config = dict(
    arch='convnext',
    dataset='abstract colour fields from 500 small random pattern networks',
    train_examples=101725,
    num_experts=64,
    kernel_size=7,
    beta2=0.99,
    steps=40000,
    epochs=50.3,
    lr_schedule='cosine',
    warmup_steps=2000,
)
Rows from block 5 of a small multi-label image tagger, named by matrix and row number. Rows with one number within an expert belong to one neuron, the router's apart. Each number is 128 + 32 x the weight over its row's rms, rounded and kept within 0 to 255. All counts start at 0.
After each expert's rows are labels from the 100 images, of 14976, where the router gives the expert most weight on average: "patch colour" is the nearest of a few named colours to the mean colour under the peak. Only what is clearly more common there than usual is listed. The data: abstract colour fields from 500 small random pattern networks. In brackets: how many of the 100.
# router: slot weights (model.blocks.5.mlp.router.weight, 64x96, trained with AdamW), inputs 0-47
# up: expert up (model.blocks.5.mlp.up, 64x48x96), inputs 0-47
# down: expert down (model.blocks.5.mlp.down, 64x96x48, transposed), outputs 0-47

# expert 46
router.46 [156 149 153 161  89 125 105 123 139 158 143 171 110  96 159 130 109 104  86  93 143 159 147 105 106 161  86 167 106  84 136  90  64  98 133  62 144 105 140 145 108 160  70  82 166 153 155 131]
up.0 [171 180 156  85 157 155 109 124 194  88 153 166 113 153 149 164  83  91 121 128  89 120 122 189  71 102  93 118  82 154 125 142  97 117 142 116  99 127 148 160 119 155 118 118 170  75 111 191]
down.0 [121 165 149 166 117 113 139 162 173 133  93 150  99 179  45 146 153 122  86  88 122  91 139 151  80 155  99 146 141 188 166 129 127 130  89 152 137 105 123 145  51 104 189 173 119 136 132 135]
up.1 [138 177 115 153 146 101  99 104 185 109  73 145 139 150 171 166  93 139 117  52  99 108  76 209  81 144 161 156 108 128 149 128  39  98 108 136 125 129 140 106 112  76  90 144 118  99 132 125]
down.1 [ 99 159  99  87 142 158 146 106 136 172 124  88 108 100 104 132 167 110 158 142 109 115 132 100  63 136 112 156 118 108  84 145 128 142 142 139 201 134 174 121 110 174  72 180  97 106 139 103]
up.2 [171 161 152  98 152 168 101 154 139 155 133 132 108  78 111 145 106 161 146 150  91  83 100 135 109 122  83 112 143  96 125 147 174 117 114 129 133 173 110 134 162 136  80  78 146 133 142  92]
down.2 [ 59 105  98 162 141 128 176 159 135 141 111 116 182 125  95 122 126 155 158 177  93 137 102 228 129 150 128 157 100 152 141 125 111  84 157 150  95  84  66 116  66 150 120  99 189 180 160 136]
patch colour: brown (47)

# expert 20
router.20 [ 68 134 161 143 130 164 116 198 150 142 120  89 162 142 136 125  68 105 118 138  97 108 117  33 121 151 116 130 135  89 142  81 120 139 139  93 156 186 126 114 136 129 144 179 103 162 156 145]
up.0 [168 155  74 106 107 193 104  92  78 139 116  84  93 108 165 116 115 159 142 136  89 106 145 149  97 170  65 115 121 161  70 140  98 136 219 200 104 147 150  94 109 137 158 102 133 183 147 148]
down.0 [137 160 118 130 110 181 147 132 144 111 111 120 118  84 106 145  82 106 127 143  91  95  43 183 140 140 172 114 172 160  94  99  99 112  76  99 102 149 171  88  95  98 219  94 157 112 151 142]
up.1 [164 147 100 147 126  87 113  92 108 101 126 115  75 118  60 135 187 138  91 145 140 195  89 124 173 141 136 103 124 140 147 155 116 126 126 188 138 133 185 172 146 163 140  91 119  99 127 141]
down.1 [156 122  64 121 137 102 164 169 137  97  95  94 123  85 151 141 177 103 136  59 142 160 127 152  90 151 206 122 126 154 122 102 155 117 157 191 111 158 148 155 156 127 141 128 144 122 137 144]
up.2 [145 163 111 101 119 112 109 126 115 108 152 108  92  87 115 142 117 106  84 108 137 114 118 158 149 123 148  81 122 106 153 137 220 142 163 142 159 111  95 150 159 142 140 127 111 179  86 122]
down.2 [197  94 103 201  87 156 123 128  94 140 148 184 112 135 137 116 118 166 169 116  93 148  95  72 123  84 184 133 148 136 164 134 129 196 167  95 115 119 142 125 147 115  99  69 187 170  71 109]
patch colour: purple (62)

# expert 34
router.34 [196  89  83 141 157 104 118 148 152 111 101 127 110 126 175 146 112 145  79 104 174 161 120 160  75 136 121 163 140 111 200 173  74  50  94 175 169 204 130 126 133 154 181 140  99 143  95 149]
up.0 [180 112 186 152 166 107 133 122 129  97 190 118 106 139 130 140 108 109 102 155 204 136 108 119 144 121  66 105 135 181 139  70  95 145 179 152  98 150 106  84 143 164 130 128 182 118  66  73]
down.0 [116 116 116 111 163  48 140 152 121 127 154 128  96 114 185 106 156 137 156 120 136  79 180 166 161 126 122 208  91 138 131 143 163 127  86 127 126 146  89 133 108  79 134 166 140 127 182 110]
up.1 [151 110 167 101 166 136 162 121 128 118 190 119 167 147  99 109 128  79 158 184 157 117 186 133 193 123 119 128 100  56 137 133 116 165 141 136 102 132 122 145 128 115 116 125 177 121 110 155]
down.1 [102  74 137  86 215 136 115 195 118 132 134 120 123 124  80  86 147 177 106 109 119 143 102 154  90 154 130 151 134 151  89 148 141 100  88 145 126 125 105 168  79 102 152  81 156 178 100 156]
up.2 [151 154 106 133 151 106  96 108 171 136 183 123 127  36 213 188 102 144 157 108  97 104 165 126 154 136 100 125 157 147 117 175  97 150 112 119 160 113 108 158 114 108 127  96 160 150 144  93]
down.2 [108  81  39 173 129 153  99 122 105  96 147  92 154 123  71 137 155 147 132 128  90 157 127 170 115 119 141  83 119  51  78  94 147  99 127 164  88 129 134 109  45  93 147 153 173 170 136 135]
patch colour: cyan (34)

# expert 22
router.22 [112 130 105  86 110  99  81 132 170  94 106  90 162 180 172 146 153 207 139  94  80 146 142  81 116 128  97 169 164 126 151  92 151  89  98 145 140 210 146 136 134 112 117 135 115 106 157  91]
up.0 [120 160 130  74 116 160 120  76 151  95 177  73 154  94 112 104 104 160 131 134 105 211 146 137 157 191 182 105 109 137 149 140 179  67 162 140 188 168 130  99 139 136 144 118  97 125 127 121]
down.0 [102 131 107  99 126 131 178 120  77 172 166 136 131  70  99  78 144  87  78 132  85 104 128 149 144 118  98 155 162 173  99 110 156 111 108 161 150 123 128  80 153 136 157 116 125 124 129 185]
up.1 [139  87 100  98 107 171  88 109 145 132 164  99 102 123 123 135 151 108 150 127 137 228 154 104 182 192 108 119  68 196  76 179  79  93  72 159 151 105 103 126 174  74  81 120 126  64 135  72]
down.1 [ 97 109  89 113 132 182  77 139 146 152 133 162 176 133 120 136  97 104 117  83 108 122  81 117 153 134 177 145 180 172 201  79 134 120 130 175  93 161  95  71 116 155 129 132 134  95 154 149]
up.2 [100 120 141 115  70 149 111 127 228 119 143 150 173 135 109 157  72 150 160 200 159 109 125 150 134 128 151 113 161  99 102 151 170 109 147 103  99 125 136 141 120 177 146 141 133 117 139 141]
down.2 [115 150 103 122  89 141  74 165 127 106 124 148 112 167  88 116  24  86 107 153 130 109 124 100  68 123 142  97 146 125 154 180 165 148 225 139 151 138  98 111 132 142 125 103 148  80  73 116]
patch colour: purple (55)

# expert 61
router.61 [152  76  84 163 144 145 135 162 149 121 152 107 126  86  79  90 132  83 202 179 116 132 113 140 145 141  97 112 102 131  94 107 125 200 158 166 133 156 100 155 124 111  89 148 139 131 143 129]
up.0 [167  78 114 132  87 110 156 129 189  88 114 157  86 135 122 131 165 106 109 148  95 221 168 189 134 159 119 192  64  78  96 136 131  85 109 124 130 101 148  78 130 106 141 149 162  75  72 137]
down.0 [116 148  95 183  99 167 126 101 155 186 179 176 142 146 133 123  60 134 115 126 146 120 183 110  88 110 121 125 131 142 164 149 123 146 139 121 119  91 141 149 184 132 103 196 127 154 113  56]
up.1 [157 125 118  65  85 101 141 100 133 125 131 127  90 103 111  82 145 138 138 181 117 121 157  82 135 159 141 120  68 219 110 122 119 127 141 141 119 136 151  95 154 135 106  95 137 143 131 156]
down.1 [107  82 144 137  77 158 184  82 104 114 116 165 107 104 150 165  88  92 139 122 122 140 120 141 117 136 146 196  84 184 108 109 111 160 120 122 137  72 148 152  96 186 124 132  96 123  93 164]
up.2 [162  88 138 121 116  97 179 117  96 140 100  71 146 114 167 147 138  80  72 159 131 108 106 115 175 135 141 192  55  93  66 115 126  65 103 127 146 166 106 101 181 114 160  93  78 164 176 111]
down.2 [119  83 103 158 188 182 159  87 107 151  88 101 137  67 150 104 154 173 131 134 113 123  91 106 121 148  91 178 103 120 173  61  95 179  92 178 122 136 131 128  96 158 123 104 175  99  97 149]
patch colour: blue (50)

# expert 55
router.55 [ 82 167 108 100 146 145  90 139  68 186 125 168  98  73 108  65  90 143 114 116  93 111 100 123 145 128 166 113 150  83 132 145  97 142  94 133 128 192 118 164 101 125 131  94 123 131 128  83]
up.0 [148 131  92 158 152  48 178 179 174 140 105 183 120 106 106 184 124 102 144 125 112 182 162 179 112 133  77  82  75 149 134 143 117 106 107 169 180 146 107 155  81  96  62 115 197 142 174 141]
down.0 [118  94 108 243 109  82 130 156 120  81  85 120 143 107 153 157 137 182 151 190 153 101 120 167 109 136 151 116  98 111 146 173 118 189 134 172 195 120 131 169 100 153  80 140  78 140  79 110]
up.1 [163 163 152  96 102 145  99 144 131  91 117  53 131 172 121 126  95 114 102 151 140 108 160 119 157 189 140  86 141 166 133  83 154 111  83 107 136 180 168 147 133 146 141 155  94 108 171 102]
down.1 [181  44 161 119  27 172 124  54 123 114 115 133 143 155 148  76  85 134 129  95 105 123  97 104 115 115  53 130 116 144 160 200 128 121 139 153  87 168 140 105 206 104  50 121 181 108 108 141]
up.2 [153 119 164 124 104 168 137 113 119 126  84 126 194 102 134  27 116 110 144 118 144  92 131 172 118 144 104 162 159 110  64  77 136 157 137 156 114 128 148 128  90 131 179 148 127 123  79 127]
down.2 [120  71 111 130 135 148  65 151 183 149 187 129  89 143 104  99  52  78 140 100 163 120 159 111 173  73 122 130 101 114  72 106 121  73  74 144 145  97  97 139 116 101 116 111 132  93  90 184]
patch colour: green (55)

# expert 10
router.10 [177 118 148 128 135 104 137 142 138  78 167 159 184 114 104 100  86 127 119 129 135 155  80 105 115 111  95 171  83 174 158 177 111 166 178 159  67 128 123 154  95 108 154 131  92 150  78 104]
up.0 [149  84 197 157 164 104 168 119  97  97 144 161 155 147 115  90 121 107 128 168 136 109  64 155 130 121  94 141 143 113 140 173  89 167 108 178 133  90  68 152  94 111 152  94 122 121 170  82]
down.0 [135 130  85 130  91 155 164 178 134 176  97 136 135  65  91 125 122 176  90 113 134 131 110 134 128  81 118 105 162 146 129 128 116  91  99 142  59 126 134 110 140 101  81 113 121 174 128 144]
up.1 [136 146 153 148 124 109 129 126 114  95  82 157 198 160 180 126 192 141 150 155 147 163 139 129 126 130  89 124 131 139 109 113 121 118 170 116 137 131 127 115 154  87 123 124  96 170 149 142]
down.1 [ 93 119  71 134 114  97 114 209 169  93 127  77  93 154 129  73  96  96 104 143 115 141  61 146 148 166 202 153 105 121 165  79 112 105 155 161 117  97 176  44 124 116 135 135 154 110 112 159]
up.2 [152 106 125 154 103 175 144  92 111 147 142 188 151 144  70  90 137 137 137 126 121 113 152  92 154 144 135 150 161  61 150 129 103  83 131 127 113  79  44 149  93 111  99 167 116 168 110 134]
down.2 [191 121 137 116 173 131  97  98 115 101 126 125 130 123 132 125 131  99 145 151 164 108 106 139 129 163  48 152 126 159 139  82 126 101  98 180 123 102  97  65 137 138  88  57 156 144 196 144]
patch colour: brown (25)

# expert 28
router.28 [ 86  91 168 128 106 187 158 171 154 150 167 134  88 130  56 122 117 164 122 143 108 154 123  90 164 146 190 107  76 114 136 145 131  91  93 161 118 123 141 141 123  81  92 126  93 148 125  91]
up.0 [ 99 183 133 129 142 121 137 154 127  78 140 136  33 118 164 118 114 108  55 126  73 139 110 152 107 142 101  75 139 136 108 111  98 141 155 110 160 156 152 140 118 155 167 147 106 145 101 138]
down.0 [180 160 119 172 108 124 129 136 148  93 132 114 157 119 148 139 161 154 108 101  53  62 122  98 148 119  65 170 155 158 116 148 139 184 120  95  53 118 110 181 159 139  84 148 107 135 146 144]
up.1 [155 125 137 130 114 120 133 112 119 155 104 122  96 168 118  42  43 163  78 153  82 197 114 134 153 166 120 154 121 144 156 202 165 145 165 157 116 122 148  93 115  84 113 162  89 152  92 143]
down.1 [123 128 174 193 137 107 138 125 172 130 150  76  94 157 113 123  81 157 121  92 138  95 138  98  73 100 164  95  87 102 104  82 170  94 136 148 135 137 121 108 177 123 105 164 129 101 111 107]
up.2 [154 119 140  64 137 131 161 152 104 183 104 145 196  90 155  90 121 153 111 149 114 104 161 130 173  90 165 140 144 130 134 134 126 125 107  56  84 166 132 159 134 116 145  64 118 133 114 116]
down.2 [156 125 105 157 158 120  83 105 111 109  62  84 172 136 123 168 133 134 138 151 134 111  99 115  87 212 168 145 119 121  77 116 135 121 106 154 114 222 119 112 199  95 108 109 122 130 129 115]
patch colour: brown (30)

# expert 42
router.42 [157 105 139 122 102 127 154 111 125 118 184 105  99  64 138 161 119 125 114 165 103 191 101  83 136 133  99 104 138 190 184 115 132 145  79 165  90  86 144 100 173  54 165 122 126 136 125  91]
up.0 [164 117 107 102  70 149 109  84 116  92 154 163 185 147  71 134 184 136 114 145 171 186 149 167 111  62 156 129 166 167 151 163 182 181 157 142 139 140 141 120 181 154  88 168 142 118  64 157]
down.0 [ 52 124 130 150 128 112 117 133 184 140  85 139 154  95 148 149 190 120 157  88 119 102 179  99 150 142 143  98 153  59 144 119  95 132 188 167 171 123 167 176 129  87 187 127 105  81 157 148]
up.1 [133  99 123 155 155  89 180 132 153 151 121 118 107 138  89 113  92 133 147  90 122 139 163  88 126 128 183 146 101 118 150 188  66 174 150 128 113  78 134 106  89  47 140 122 152 139 114 143]
down.1 [143 104  83 191 118  83 146 161 129  80 143 155  97 140 128 148 163  78 143 123 159 113 124 130 161 170  95 140 104 127 141 158 148  61 140 190 112 173 149  97 163  95  89  96 169 123  78 157]
up.2 [152 143 143  68 103 137 102 188 130 116 156 156 104  84 185 112 128 130 153 194  77 216 148 112  92  88 146 135 186 115 140 109 101 174 103  86  56 105 127  91 139  98 105 100  97 156 152 119]
down.2 [141 127 100 110 224 137 102 123 181 114 105 145 196  83  96 106  84  93 139 136 121 129 126 111 131 192 112 153 101  92  66 135 115  94 130 132  83  96  81 154 110 128 128 141 157  78 102  93]
patch colour: green (48); yellow (29)

# expert 63
router.63 [ 68 138 175 142  55 158 135  78 148  91  67  96 103 211 145 108 166 110 133  96 144 143 142 135 137  92 128 168 150 133 100 133 114 153 159 184 134 157 170 145  52 149 121 137 147 106  90 114]
up.0 [119  96 171  80  99 166 131 115  75 123  99 110 135 148 131 106 120  12 159  67 166 109 135 137 179  63 166 101 109 102  96 104 161 104 151 124 123 155  50 166 137 154 140 101 148 125 178 128]
down.0 [100  95 183 118 152 105 148 165  84 137 114 152 108 164 161 162 149 134 129  65 110 170 175 128 113 161 188  81 148  47 207 111 127 144 150 126  58 138 112  98 162  89 172  97 114 119  93  79]
up.1 [142 113 169 113 137 129 125 123 233 123  85  99  86 138 160 114 106 173 161 160 148 134 137 165 133 197 152 140 117 193  94  84 119 174  82 102 149 175 121 148  83 137 109 169 109 131 166 120]
down.1 [126 133 131 134 139 170 110 124 117 126 102 152 116 180 154 151 127 141 149 143 101 121 188 104 105 155 155 102  49 114  91 172 156 107  98  80 147 129 142 103 177  91 115 154 100 125  40 155]
up.2 [100 148 115  56 183 122 185 137 133 147 132 153 121 128 144 101 119 142 108 160  91 101  88  82 166  78 135 152 107  91 151 103 119 131 172 183 129  69 153 138 112 115 162 122 121 163 123 132]
down.2 [122 190 104 113 131  70 191  82 156  87  95 136 153 177 113 120  86  94 135 126  78 130 110 149 165 125 121 126 187 138  50 152 114 139 102 113 129 138 108 106  88 135 115 144 127 190 110 140]
patch colour: grey (61)

# expert 57
router.57 [ 89 159  89  60 100 142  97 159 100 156 115 127 123 100 140  94 145 155 103 145 161 167 136  92 179 142  97  98 128 161 156 109 138 105 106 130 109 174 177 114 111 144 100 133 114 126 165 151]
up.0 [115 145 118  87 134 165 111 108  92 157 138 135 137 168  69 105 176  96 154 138 158  87 164  91 107 129 112 125 125  98 171 134 187 146  81  90  77 154  90  61 154 184  76 120 156 150 119 151]
down.0 [155 114 163  97 120 130 176 170 165 137 135  69 106  83  92 108 118 183  75 166  99 126 132 141  89 185  89 143 118  90 135 176 159  87 126 161 139 119  66 156 136 100 103 100 172 151 176  98]
up.1 [116 137 197 125  93 155 107 125 163 105 106 116 160 163 139 102 153 104 160 139 153 141 180  91 111 139 136  99  99  92 145 173  95 157 107 128  89 148 112  72  72 121 132 139 108 160  93 112]
down.1 [136 121 165 145 151 135 130 111 189 103 108  67 114 121 140 128 146 114 103 111 126  76 111 185 116 117 117  78 170  74  97 201 129  91 173 122 109 125 147 149 103 149 228 125 116 107 108 138]
up.2 [ 61 118  88 153 105 101  96 115 149 123 157  71 138 112 162  85 172 116 110 133 145  69 151 126 132  53  88 110 110 144 150  95  78 105 125 121 152 159  98 121 134 157 135  93 145 135 132 155]
down.2 [ 83 172  77 140  59 103 129 125 127 128  91 116 127 117 126 142 146 152 139 125 175 113  80 182 144 172 134 164 117 173 116 189 110 116 136 182 157 110 181 143 133 158  97 183  93  80  87 155]
patch colour: green (65)

# expert 60
router.60 [106  95  62 166 182 182 177 145 109 200 152  98 151 181 134 178 168 142 108 207 112 102 104 107 161 137 125 131  83 114 105 101  89  96 164 100 124 191 138 139 110 116  81 129 112 136 157 128]
up.0 [101  87  94 166 123 163 111 156  98 117 115 105 100 158 206 111 146  76 140 119 133 113 210 122  76 118 200  96 119  93 160 113 125 180 161 175 197 132 164  93 147 122 159  90 134 126 137  76]
down.0 [168 154 128 150 113 118  95  75 138 165 115 169 165 146 200 156 125 177 121 106  97 108 148 103 131 141 115 122  87  86 171 177 136  85 154 140 132 136  98 143 152  86 157 101  90 143 147 148]
up.1 [155  85 125 105 119  71 141 106 163 161 166 133  99 122 144 118 182  97 162 123 161 143 114 155 115 145  88 134 119 124 104 136 142 142 115  56 111 136 139 173 130  94 118 125 143 118 153 127]
down.1 [127 123 124  71 187 144  98 104 133  89 140 120 216 102  66 188 101  59 140 145 102 143 161 146 138  93 178 157 140  77 123  67 138  82 150 127 148 140  94 126  94 103 157 131 129 144 115 183]
up.2 [ 99 118  94 155  93 152  64 153 174 176 119 132 134 132 173 122  90 155 152  48  95 137 125 146 138 130 143 135 137 134  95 147  87 140 108 155 171 150 105 135  57 139 121 145 163 141 160 130]
down.2 [186 107 117 116 132  85  81 127 167 117 139 144  47 142 132  78 141 123 168 164 139  98 150 154 132 163  81  97 134 125 126 122 151  98 116 139  58 127 142 132 158 112 137 114 116  75 140 155]
patch colour: grey (60)

# expert 56
router.56 [ 92 149 149 154 127 126 103 196 112 154 115 113 136 124 156 101  79  70  96 167 106  62  97  47 175 198 131 148 140  84 119  68 165 131 103  71 153 175 118 107 128 107 135 171 149 134 171 112]
up.0 [188 133 155 108 166 132 175 134 158 102 193  77 127 131 112 161 181 152 162 141 172 207 142 138 106  87 175 123 178 169 159 174  76 120 158 200 117 137 118 143 115 125 140 106  73 127 130 146]
down.0 [114 108 141 131 122 105  97 147 143 176 130 117 131 152  94  99 141 162 110 143 158 133 130 162 176 113 116 189 122 164 209 107 149 137  61 130  93 136 213 172 102 159 181 131 119  89 149  71]
up.1 [158 120 150 188 129 143 136 108  99 149 140  80 116 136  89 111 138 111 100 115 175 103 110 118 143 134 203 117 165 178  50 134 117 146 118 108  70 137 136 107 105  89 169 107 133 156  99 150]
down.1 [170  73  98 140 138 109 106  85  99 156 102 142  83 117 148 115 207 102 148 223 180 113 152 100 144 127 127 132 104 116 156 102 143 165 128 159 137 139 150 123 165  92 116 127  61 150 139  89]
up.2 [ 12 118 131 140 113 114 134 150 192  53 143 170 143 103 128  71 154  93 164 104 163  96 102  89 105 130 148 212 154 113 126  75 105 141 103 110 193 149 109  69 136 161  72 104 135 140 118 109]
down.2 [ 81 124 138 128 101 141 143 134 159 134  77 156 140 166 130 148  81 132 149  59 113 120 198 116 123  87  92 149  81 146  96 125 113  89 114 172  95  86 169  98 125 150 123 126 126 160 111 125]
patch colour: yellow (45); orange (32)

# expert 52
router.52 [182 105  83 176  73 104  85  86  77  81  87 110 117 141 134  93 134 117 157 141 171 128 203  74  90 115  77 201 133 143 126 156 132 128 159 157  80 179 132 135 110 121  75 108 151 104 122 155]
up.0 [ 78 117 141 128 111  75 170 152  97 167  98 164 133  61 128 141 161 148 165 132 163 158 109 171 139 159 128 141 111 165  88 151 171 148 182 152  92  76 116 130 129 144  87 126 131 238 123 169]
down.0 [151 187  83  82 140 123 103 139 141 190  81 114 165 124 131 162  86 135 143 173 183 141 197 150 133  97  85 135 101 129  89 161 113 212 165  91 179  97 135 119 111 114 151 140 117 120 163  87]
up.1 [136 199  90 191 147  96 137 160  74 134 141  98 104 147 103  79 132 131 121 105 189 104 159 121  73  87 202 107 116 211 190 154 106 120 108 159 125 133 141 154 117 154 122  98 159 124 112 132]
down.1 [134 126 145 152  86 165 184  73 125 143 127 145 110 135 159  68 134 142 133 154  83 119  86 114 100  85 165 168 122 105  87  90 125 117 117 171 184 178  76 117  66 157 107 144 162  78 132 122]
up.2 [111 150 134  98 162 128 186 182 196 173 120 155 124 126 163  81  95 120  86  83 125 120 136 124 122  76 153 159 117 124 166  97  96 142 163 111 134 129  83 103 128 111 105 127 121 142 122 141]
down.2 [197 160  69  56 178 106 119  79 205 172 165 159 120 136  88 163 145 108 104 159 150 154 162 162  93 112 145 171 112 131 166 104 137 130 111 167 183 113 141 171 187 113 105 127 130 108 151 153]
patch colour: red (26)

# expert 8
router.8 [ 83 122 111 139 149 187 164 189 139 185  84  62 134 166 167 113 163 131 106 134 101 110 100  62 117 127 105 174 148  94 175  66 135 126 129 171 160 198 104 111 119 155 136 150 126 148 189 122]
up.0 [150  88 141 179 168 104 160 134 154  96 165 188 114 136 123 181 118  75 104 179  68 156 129 167 130 160 141 151  83 134 108  98 138  70  92 103 127 170 141 132 152 113  99  89 141 116 181 108]
down.0 [159 149 158 185 119 100 136 179 157 144  69 130 129 174 146 111 110 160 143 144 131 146 132 137 111 100 170  51 138 147 166  73 102  99 153 128  77 126 136 116 111 127  51 131 163 170 166 141]
up.1 [154 135 135 179 135 131 100 122 155 133  94 110 122 167 171 139 144 191 163 126  94 115 102 155 109  98  74 133 116 145 119 152  57 151 111  84 114  69 127 170 130 197  89 113 133 146 163 129]
down.1 [125 146 122 170 143 130 118 118 105 123 102 141 138 160 125 120  99 108 158 107 128 166 108 163 123 200 143 111 100 103 130 252 131 147 112 134 195 124 143 113 125 170 125 168 155 116 126  92]
up.2 [149 150 114 118  99 122 177 168  37 182 130 102 127 152 113 117 149 117 102  47 128 162  62 166 157  86 131 187  87 124 140 122 106  99 114 145 113 108  36 141 181 163 102 163 136 109 117 130]
down.2 [135 131  46 138 124 159  96  78 151 147 168 134 198 124 139 141 113 156 117 163 162 149  86 160 107 115 131  92  66  87 168  72 186 106 131 150 116 147 110 137 167 120  71 118  82 120 140  94]
patch colour: pink (56)

# expert 29
router.29 [ 71 150 124 143 131 104 142 120 147 168 111  93  89 151  98 148 139 184 135 144 109 126 117  82  75 137 133 137  63 163 137 145 105 146 169 160 119 150 131  83  54  94 143 136 155 199 136 141]
up.0 [127 121 171 110 155 143 176 208 107  63 152 112 133 127  86 106 184  72 134 142 167 151  74  96 135 124 172 162  58  97 117 147 181 117 126 153 128 154 123  82 151 177 151 129 120 212 100 118]
down.0 [149 169 142 133  92 142  93 117  86 207 190 178  98 126 116 126 130  78 164 139 144 104 124  64  80 140 135  98 142 164 147 110 128 147 112 113 101 174  77  92  90 171 125 108 138 114 161 146]
up.1 [128 149  99  75 156 157 106 160 213 193 133  96 150 150 157 163 116 150 116 110 119 144 113 141 117  94 120  61 112 134  95 133 138 119  88 186 128 144  90 148 147 134 161 156 115 145 157  81]
down.1 [173 157 143  92 145  73 114 136 129 167 118  85 132 152  69 169 103 131 138 190  83 159 143 183 120 118 176 104  95 123 167 155 116 107 135 163  79 123 113 101 116 110 111 160  95 168  86  96]
up.2 [103 166 177 180  56 154  91  73 139 139 139 126 132 154 114 118 136 157 162 169  77 100 171 131 164 100 101 137 148 137 162 105 150 151 184 116 104 132 143  78 152  90 127 144 133 132 170 187]
down.2 [151 152 119  68 147  89  88  93 125  87 128 152 139 173 132 164 110 120 161 133 143 163 137 140 156 144 111 146 111 120 104 142 146 159 152 149 116 151  85 162 189 120  57 126 106  76 185  53]
patch colour: pink (29)